{
  "arch": "dncnn",
  "image_size": 32,
  "crop_scale_min": 0.8,
  "horizontal_flip": true,
  "task": "inpainting",
  "loss": "charbonnier",
  "depths": [16],
  "stem": "deep",
  "widths": [96],
  "init": "orthogonal",
  "optimizer": "muon",
  "muon_scale": "original",
  "learning_rate": 0.028,
  "adamw_lr_other_params": 0.0011,
  "batch_size": 128
}
Rows from block 13 of a small image inpainting model, named by matrix and row number. Each number is 128 + 24 x the weight over its row's rms, rounded and kept within 0 to 255. All counts start at 0. Numbers have three digits each.
After each channel's rows are labels from the 100 images, of 14976, where the channel reaches its highest value: "responds to" is what is common among them. Only what is clearly more common there than usual is listed. The data: drawn small creatures on textured ground. In brackets: how many of the 100.
# conv: 3x3 conv (model.blocks.13.conv.weight, 96x96x3x3, each kernel summed), inputs 48-95

conv.31:109147124109132116143154180114135111148069108117083116197144144128137091148181131160138124140136132113151123123105141112110161170108126125140130
responds to: jellyfish (26); black (25)

conv.54:170106106147166094120156131131139118133125101143143143140107150102128128149122122122121137129102136126093123142128116107147094051095169120102096
responds to: jellyfish (36); black (30)

conv.91:152080145123144123126163119090130110111179141108140139148132129100107111139149163124132103112156147084138103103129146113124119165110124091138199
responds to: teal (76)

conv.73:137102137143145132125098116134118141112125128167150146117137124077162124171110144107127159120125112128112151167143120125116149127116184101177113
responds to: white (36)

conv.45:147146094183146105122155109155099150112150125101132136143149115114105104104094152102138108125132115147124100119134156145107099120111086154175150
responds to: jellyfish (28)

conv.20:138109126096117118131138140084085128140132104150152086123085105098091151100140179138101167128133123107136081142145151125129117140127127123164128
responds to: teal (37); yellow (35)

conv.84:118128142111107093131108158081110062100102110132099142122116102122083150120111169123136123129152135167114117064138099116108122134138169116092141
responds to: red (48); pink (33)

conv.52:135091129119151117121127113175114147091126118167148112182137149121125112105150191156130116102149141135101183134170135130091121110117152171151135
responds to: green (69)

conv.48:095067085077141130127145156134093067134156094132123126139113132156107088109114124132115154107107104143121106130121131151083108107111149122154130
responds to: white (26)

conv.40:157120133137121132120186075157140146141086127098144128183135103119145115117109156073111121099107149177130178135113134133128119145119142128097101
responds to: black (32)

conv.24:113128112054148113127138137133123131098107117143174000141110131148166142109126142144117108127130143136130141141105118136101120128132154138125078
responds to: white (30); jellyfish (25)

conv.79:123147097112127123127172136153147104121125077153118106131110076088124129141111107107107171093098154084113131103095149128138159156151144137139145
responds to: green (57)

conv.89:153132120146157162120124134130108143104128126111112089136115201095142154172127096124164105127100127146142144145122120139095175151120171146137082
responds to: jellyfish (39)

conv.11:123132056105155122118168153109123087107121084095137086115119156116097114172137151144129126109112133159117116145147147134123121174110106081151146
responds to: pink (37)

conv.13:137107134125147099123152118132123112147123109112131103135171146115142143133142132107179146110107149103153126141136135110113143122095115132073107
responds to: white (26)

conv.16:108117132153136109141165069106133139120058089148126148135119126151146081124149145092115119113155171136090140132137161108127092112153133041131139
responds to: jellyfish (38)

conv.34:103181147155131131125123077112111084093088099148169105124091118123137143135144125146124136148145152159126097144140098096102121089138154057114085
responds to: white (31)

conv.35:119142130126103151130111127193128134102135098125062119152134083132130123142132150123127067173123111116135127134116135129098148121123106103101116
responds to: red (64)

conv.77:091121118102143105136132086143095144103147049150121099113139133135129091128129125152115083106160152151115148152176108113119111078124127138170121
responds to: yellow (61)

conv.27:096157133128135147136086211153098098137116108132084137126133117132110099132127140118109135101117119105136138123117133117112119161114105125127123
responds to: blue (96)

conv.17:116170154175129114142165118115131142124135131147109128108156124094171127179137099066117119145147162168141118138139125116119126120128135151180148
responds to: blue (92)

conv.49:101135071093131097134137152118131085106069090138113161129124121136098142095104158137110114150136111117131121154108107127106120148173150146135098
responds to: black (33); jellyfish (30)

conv.75:091072108146138061123099117120150086144133128115124130127144066132143110091107161139159122104076151090152159131085160138136114136158128097132154
responds to: jellyfish (32); black (26)

conv.8:165150121099122176129150141098113139139128141175126148104163162151090181149121090136181156067102154105144104120130110117088105109136156125125117
responds to: yellow (32)

conv.58:148120113147108128139100136086125148099139084116079164148118101116117182117137131116117077114114124138155202127174136140098157103116108160116184
responds to: green (69); teal (29)

conv.14:155134147209107143135141090120192105113133144120147149085133141153134139158120077146118117145109132169125131085106128137081155137103141109154119
responds to: blue (46)

conv.50:152147111114120135132089129199156136137041140138093170137109099126119151094130139114120076149107118119151150136144098129109146100112152130081096
responds to: red (41); black (27)

conv.36:138152132099119109245104135130163138166113133104121127118157126129151132118131104122117134114162156135142145129132138129100111120121142121130092
responds to: white (34)

conv.42:095166142123113090133145133122102137105117123146153124159150134178098161117119132122122094113152092084133151140142105150117135153158072123113123
responds to: red (45)

conv.44:131097131146122091140150156137126134146133145101191136063150072136158115141105168080119075130079124134109128102135128151120104146143151129141094
responds to: pink (44); plain (38); red (25)

conv.23:137091104120094161135124198133112091136148119127123113130128142138094136136111117118115092122146134139123095130164111130109151146120075146132089
responds to: white (39); plain (37)

conv.55:078188128136105126139153117078152162121107153098141110091114122153138153075099153092105179111124108111122106135128117124112097154137139121084111
responds to: white (42); plain (39)

conv.76:152112101188116103131179116146125144153164156140145145064111143153160137115107143097110090133115145119125144151162155121083115109080136156113118
responds to: purple (44)

conv.59:144079139134139109131102137141138097161113086114124111110168114097069137064139138131128132124132099178130102148114137106108101147123129138114142
responds to: blue (66); plain (43); purple (31)

conv.12:159099115095077109135163143148100094154160135132100114100143110145104137126108164135109098120192126142113104124154150131097119104084112119163087
responds to: red (34)

conv.95:117131129156105129094124149151163155167107176118134162137166139138119113113133105124135143086150114091087135173140137172070141128119133125123143
responds to: blue (87)

conv.53:148135106119136142133096126137130082157124118094150098149120158146132131135153110114115120146104122112076196085136143117113120101085139073176125
responds to: white (28)

conv.22:141133115119116142123092119118157114127145125135083183118116103136077131115131137146123069190100099144143088136088097161115169079126147136104113
responds to: black (29)

conv.32:137145169133158108123130181109108070131124108103116110099141112133102136129125142193157117135129163108105170117111122122138115143118108109138146
responds to: blue (66); yellow (34)

conv.88:148116113115084135124144110184107067120069092134079127112149093125102130123160100171095123092123162165115149129078111110123161102093111097109122
responds to: brown (43)

conv.86:130124128049108166114089114118133147118189084129100115083123161166169107153125110124161120157117167108135137114125132141110119128135121142156115
responds to: yellow (95); plain (38)

conv.5:144142123103128150133149165131113118170135096074096128108133148188134139141136104112097102093140109064110152109075131086136114116127145122131094
responds to: orange (59); plain (50); red (41)

conv.85:129132133133130133255124114109139133140112133122125152129129138125131116119122119125124125139148131130138137150121128125115126123129134116135132
responds to: white (38)

conv.68:117088156160127134138038143179097099147109125119107172133130176111138080161140147094132089099129109133147176135139153142144155136149151163092125
responds to: orange (30); red (28)

conv.46:068102102114144097129141164100147141151109104117137132172128064129150127091145112120134090106147126080133126144109090134114129146133111154133098
responds to: red (100); plain (38)

conv.63:112117125135187210128153130121135155132172110122129111170141133115112123180096093151131092116158092129145095189116120142097111087133122118138120
responds to: white (26)

conv.82:121140120078142141134123071145100134075105095138164140170136135098123129090103120175116172150158091148116106155104089125108135140128103136114105
responds to: yellow (55)

conv.19:177150127158118142117108093107108140169119162133154130152132117142134146076137163092111124069116143123120102175115155105128131142121145150112156
responds to: jellyfish (37)

conv.25:115145086113146158139127144091144110150101070146119125107110146132170099151157124128094127082123158142114088129124153097102116137132161087123133
responds to: jellyfish (34)

conv.65:122100134124097126139133116117080134134149114127147113149152125117164107150152179154137109174174129112114073100152114127107131126146140162150130
responds to: red (61)

conv.80:114168174124127136110109128113161174180134220133146131126151129120147162115119128122132124140127122130134162123170114160148141114121137186131130
responds to: blue (61)

conv.56:122171072142075142137097152092103116091128117094088151124107099104140167133137126127121089166107132124130090134152124139111161113111114094075150
responds to: blue (44)

conv.78:129111168100149131118091165108102107111115109127114089143115156113103144119136101152152085109117103166117079095146085108130122105118127157151093
responds to: white (31)

conv.69:133063123146132089137114123082139092144093113156087122137122151103125133103157145172149158158142154143119111140131169155118105099107133099098109
responds to: white (25)

conv.62:155127119147134148135076149116135111113102129142088155114135131089114145150163140160123130136122108112136098155116074126107171091160139103103108
responds to: white (26)

conv.10:143142140120098106135134090090118057143078090135131173132101119131098154085137137106082122158119135111134163156087120097109140113142149105101145
responds to: black (38)

conv.47:181122124131141146189129101108176157161094126092111140116111150088129124146156106113129119131138188119140173084131147115093119144148160102121121
responds to: white (27)

conv.39:132183069146109114134120110102125118154140133145112127127118117115107168102139158112083086176069143107160110123100113131132151126150141114119133
responds to: blue (38); black (34); jellyfish (27)

conv.4:106097125144138129138151116115155133125126077130088160119155152132103079073137123115131137136099152141114174108141105118091127119146129169137099
responds to: teal (36)

conv.93:148122134131120169142108163102064140100106163142094098178105149108106093140153128163097096136134113129137104144113107105146166118135113136113117
responds to: black (35); jellyfish (28)

conv.18:133156127138107157143115144118122133103124112146115158159143147151134163084122140132133121127064115110120107134121096145099135131131117115106111
responds to: jellyfish (38); black (30); spider (27)

conv.1:153184114137113152129098125149101124087073157128101136121087116126107162141121149111122058128096144147122144122147130090122140163155159100113103
responds to: jellyfish (28); green (26)

conv.70:075062096142123149139103126148098108108093104113110121115120095153129106136096121093127151171125105100132119192127164138142136122156142110124135
responds to: jellyfish (27)

conv.67:136178109100109150154120138121112165155130136143138160145119120110133149108166173127113155148129103106142113159124115113108135088099125114060141
responds to: white (41); plain (39)

conv.30:093082134203133118139136129128101151119106131170097115135113156140118113114115140140136110127121171091143118116163124111100131113154133093167113
responds to: plain (40); blue (32)

conv.33:104111120118127127136130127148126166119106094098085087132108132121133119128111147094122105127138139165111129185148169130113097097117133117140128
responds to: jellyfish (35); white (33)

conv.81:117118125126147127129144109123085126115064126127125045150109130136115100104145161125131123187160112136120128143137118114110130081133133132161093
responds to: red (54)

conv.64:123115115133144126127142145122091090108106108148103170087108130136137112139168108124116118120115137119083104165118147127107106112128153058136120
responds to: jellyfish (40); white (29)